A small multi-label image tagger, trained from scratch: activation quick_gelu, adamw at rate 0.00082.
Rows from block 5 of a small multi-label image tagger, named by matrix and row number. Rows with one number belong to one neuron. Each number is 500 + 25 x the weight over its row's rms, rounded and kept within 0 to 999. All counts start at 0. Numbers have three digits each.
After each neuron's rows are labels from the 100 images, of 14976, where the neuron reaches its highest value: "responds to" is what is common among them; "lies over" is the class under the peak. Only what is clearly more common there than usual is listed. The data: cartoon faces.
# fc1: MLP up (model.blocks.5.mlp.fc1.weight, 768x128), inputs 0-63
# fc2: MLP down (model.blocks.5.mlp.fc2.weight, 128x768, transposed), outputs 0-63

fc1.566:511525470501541531519493484497491539484503523510510487514473499491493511481519505480500524498536484453531491488526498542463500517477491474497508505483514483457525503528531454518518445544471533
fc2.566:498498487469490468484499511540511461510506495465499490494599475487500476509517493474487466522492491498496456503526474425534515461511508531473510498500499509494503489502500482458525486493494463
responds to: crown; red hair
lies over: hat; hair

fc1.74:518499497517484515570493493481506497511505551512506498487495503495521443484520480504520471525492503477457501480495496580486486525470479523457500519492521507516501519501465484492494502516510506
fc2.74:484526495487483532435522501440471537507497512583502504499509459504496503458473506516472490510516500494532475480473481479518517474504545520514486505499523502500510519499498488569463481487504484
responds to: teal face; sad; red hair
lies over: skin

fc1.477:516496486546507505524516498481508508494490552464501476545516470520488461479522474503498513520528551510510458502504505594498492519466459504482493483490501521521492517518462498517539491491464490
fc2.477:528494487474488519508549503471485507503503474505492505500441473498512472493505519506493507542515496499463486449506529473454504558493500521495524500506552497495522546494500514482470513516505505
responds to: teal face
lies over: skin; hair

fc1.250:497506522468535549482507486530489513519498491537464514476465485487533510458479501470460527501479551492464499533449560504463494486511525481508474547493499468447506501517510499499522500487496483
fc2.250:514514487533447471466513506479460504464502485530495499510526495510507515463509509541558521527504510466451480565517450466529511479490479532491493481505516493485506532493502523473511540494509469
responds to: orange hair
lies over: hair

fc1.722:494493485491493524522445506529482490505487523501500490489447508507508538521526518463493526495510495525499514529499505590460496493488455476538470515493515454480540539500505486498511504518489543
fc2.722:500527501502508504488574489481470467539506553528499502505553428485523460463501517478496490542475499504489464509493513433506511499501523497489526497504493498492469478498484503495512473503508486
responds to: crown; red hair
lies over: hair; hat

fc1.146:499489504523509454472478468476480502478487509520499479472515465512530516468461498488496501484501524529512513484474486521528520501533450480543458520490499490536482542518464508527487510517501480
fc2.146:466492475483466521524511495537536540522504502520515491507509502487480517489499501498501500508500497425556469507457466500457466508433517485465528503497479485504503516508508520505527473520492507
responds to: teal hair
lies over: hair

fc1.223:468524502540545492511488490505489479462508542500501505479481495490512513474482447484505512496518494488490545492469522546540509493491466462491495525507487492480530480536551472521510509487522449
fc2.223:485520508445504477501431512516526552500500464467507493499467486522514438513499498494466501508471494542534475483454483494460493534517556489493508497491556503496515462501502491490511488503507511
responds to: white hair
lies over: hair

fc1.50:508494494517511448515469488449470513447484529463508459534512531498488489505509463480516489511490523515494510468492515535560498515526454501514481485471509535540476509529505481520470504517512471
fc2.50:476494497479470563484519502511513529540502471560501507502498504498487473481503503533515473493537493454536496522512475476436509528466524493417504501507482502496504518497499562498517494492504517
responds to: teal hair; crown
lies over: hair; hat

fc1.503:509477511521525441518475496453470502450489515463504465523514528499494487505510486497515491505513518508497532451504519535567478509525458513501489496479505539537473493529511458509478514501524468
fc2.503:472507487463461569470496503504520522553496491554497502502480500489488458488495504545492465494539492472519471510504487486440522514476539493431495499505481507500522540498500557513512479478499522
responds to: teal hair; green hair
lies over: hair

fc1.727:514531487521503496521467489492449468498463524472485494512508486523504476511494552509500535481508519524506516457530515567499499490492493494480482493483471562523504556516488482541492519475516509
fc2.727:509530548497491511491558496466526562483496541509504503502486477512487498485520496487521466525530497487484431536452519502484509514510495522515488498505541486506469472506499493472486462482504444
responds to: teal face
lies over: skin

fc1.764:480524519542496497544526491477524511432465528508514461472504555473482485480495511505531503452511494455457479508480497527512496483492480495479501528462509480491508537537540515473521480498508494
fc2.764:535523470442502494481502506531476484562514500485518505499495474514532501510523501505430488486479517529509517487502523471487515480456546516528517499499513491500509446488499452499536487533493450
responds to: teal face; bald
lies over: skin

fc1.92:544497494479500506516487481511447516531472492492467550514477470513478509496471502536474506497486522518528467495495469516465472510526514509481486491480508516509532529468469503529491524518490493
fc2.92:418499491512507472499481505534514492497505510479508494509511474492512491525515491475499497518477490544510557502473537510533500510501461425500497502499459511504509439493497465507483507455497489
responds to: white hair
lies over: hair

fc1.469:495515516546523491538531519476518509470451571483524489463498515526480464484457499516496504450517486483466451485494508535521523470470466457483508505495515489518510508516508525473498495531502476
fc2.469:526467466455503502496489498490478464523506457498499502502487494511535518485482505486449534489508509522461559500501503475500512529526537520525503499497476510500458506497488463517491556537506476
responds to: teal face
lies over: skin

fc1.95:505516501556537513534540518472517515474464555492507473523505486506465455478495466519488494501541536493501449492511521542505478490470463486486509513491512511514538507520469507494529476502470489
fc2.95:537475475446470508526530499468492510514504476494502495504477489495524482477492499500452482523526503518496500460498513479477503570518517550534555506502534502503502529489496507525481524523504479
responds to: teal face
lies over: skin

fc1.334:525536438485483500517485479483520540478411519475512509536494488508462514488479500523446564493494538550514491503496483517527501475488524502495496502504472526493497533507472522555447486505521494
fc2.334:495562501548550522466501492474506518492500468515506490513520540495485475488484487505473479480538510494541500477493540482496535531532562513520492500497533493502471491498498540522484482523499510
responds to: white hair
lies over: hair; skin

fc1.440:465528502488497530548484504518530496528521526516498506521458498483494500500487504514491523454465485473482477509489472520441476488494535473468480493524493496467488525465539512496520473471495478
fc2.440:484491483555488465492531492461495519439499465465498497507513499517513523461501491491551542509504488484486541512463506534575468495466453497516494505500490503499492504500509480533481524553506501
responds to: orange hair; orange face
lies over: hair

fc1.269:509499496511508445523459494453467508463487541458502467538511525503495491509508466478514486510495523515494518467492513545558498519521456502514487473484505538535478506524498472520464502509517462
fc2.269:474503509482463558481512504501506529522496463563500502504480505496492489480503503545526469497538493452518494526509469481448509522460513496411496502506490499494515527493502565497519496482503527
responds to: teal hair
lies over: hair

fc1.272:484492500542514508553496526479524514478418552491500465493497538495462491519528481516501470454549508527519475526513513554519508499453468475493488541506493481491507501522487509484541494481508514
fc2.272:512498503472487537518492496508499519518503462476499503502507529499525510492484494462487521545444502542472493501461494441499464510532543523529513505504529506497500505503496504486500523557499516
responds to: grey face
lies over: skin; hat

fc1.106:494547493516502496493522506476511501501502569528487515518496488492557515491436481477504540490513516490437468464458477545509498494496459466508497470493506499512517525497489497491501452519454487
fc2.106:488450506466487453466496498496514484515499453465511499507481508494496476509503508563494522452497500490512552505525471431482501482491518511497513494489530514493465490496501506483528532502495511
responds to: white hair
lies over: hair

fc1.740:508494497519518444516466490453469511455484537463504463526515523503502493503502468485510487507498526518495517462493519539561499515529457499523484482479507536543475503526494470521462507510515470
fc2.740:473497501472466568483504506509518533535499470555498500500483514496492482488499504540518460492547490454531494507507476481432500527462522497410498504507487501497506529497503561506518494484500517
responds to: teal hair; pointed hat
lies over: hair; hat

fc1.94:500476507531504496528467513502485497465469516493522461470477524504504513532526505505507508462529495516504497518518492580477503503487433477519477523483514445503528538512488502484527501529469547
fc2.94:505505499487535511507578496473475471532512540513506505498531457501528474481490501464499518563460494513467500475479499434503472520514518514514513501500502498498451494505490488461496500514505444
responds to: crown
lies over: hair; hat

fc1.581:468479469471472525570499504482535496504512510533504498522449501507484472507513506489484514484505468477507482486512513543460478565486518488494500526496508480465504534497535478484531468471471480
fc2.581:499512492545491469499477504520434516464499482452506500500507513486512538469496479487549495533484490522504535534473464482563515469451452497460468503502500505503488483498511480516460511498503540
responds to: orange hair
lies over: hair

fc1.592:472502475497486514533489494519535482504511520517474507492436487486475509509516496501506558470494511474451513542507513544459467508486508473493460521509503498461504521489541482467500472472483468
fc2.592:504519544574505494468496487487469517473505478494506503509519486502535537446482497498579507492495504503520524495470483486507556478456480502509515497501525505499487501501503489571469481546494528
responds to: orange hair
lies over: hair

fc1.523:517478485515521449513483482455480524447481522462513451528515530494475480509509471490505488511499527517509499458508527530562499514527458512542479493480502527546480495525507470522471495515511473
fc2.523:479511472473473576484517504498522530549501486548496496502487512498480474491493497524507468480544496468531499482500504490431503530470519484443511504505480506496500541497500566516502497510502502
responds to: teal hair; pointed hat; green hair
lies over: hair; hat

fc1.34:506512469459503540516472488543498516549495532484497526499456478487509539506511513475452541516495532527486512526492532556442496489526501483550490504523490464470538483488486461520497494499494509
fc2.34:467522509525479513469479500507478517532511463518499497511538482511507475453508522500504502490474508474536489541460518492495544533463543464463512493501510492502492529499490532523521472496492514
responds to: white hair; a mohawk; pink hair
lies over: hair

fc1.120:492477520478508465480538518487514461491474514480492531494463470516506526522476490506497478504517483509474498522543461499528561516471554483511485445452499503506444480480462501502488486462503525
fc2.120:499499460522465533495496495520456545505509468520493510509541531508472497496520479484531486557487453501539481504478506509524476449518451479498517513518519499458577527485512488504515503477541506
responds to: grey face
lies over: skin

fc1.77:467500483482485525486522496497509544508469503493530492519504465513490521454493506516501536542456517503516503516508463512483496505509503477493490514503460465498536494507483516554448497487520461
fc2.77:506486531497526483465505485491491481521501507480491506518504571482528518562499497520476496440533508514481473486445504461495547505489482500536526497501536495498507474503509514475541483514498516
responds to: white hair
lies over: hair

fc1.679:477514468473502506524433512537492510526500540484534495512474486502511552524500531486463542502509482504497509522491479563436491489532483452545470496510491450468531508494500482494510468497492524
fc2.679:516559487527500513482563487464473508511517487527503507502554445496495458475525516459496509483466497503520497495490544472486520518454537513514528496501486502504489522487478492511526495558489491
responds to: crown
lies over: hat

fc1.378:500506459474464523503530507453536548487441538492539521512506480535454512464475517522487565527480519498507493507505457524508489473511499511499509485498459488505525520508478523549423485508520467
fc2.378:475547508516540494480498495504502499496498496496499502523495568487494512519491492525481475450539507498492503488457538467485546524515522470530503501499528491497521448510505510469509474510498504
responds to: white hair; a mohawk
lies over: hair

fc1.365:491485516494509488505482522542505456525470523468493477524475450457484475526485496513479482484472495554472475520542513474518469497522493457522481536530491502476539516470550507486483512474491482
fc2.365:518532538509445505537546497469500495438499468532507500508502536506478528449489499490561484526481514471521551486462486531470506537505499552490549489496488498514486492515487521537464528507497492
responds to: teal face; red hair
lies over: skin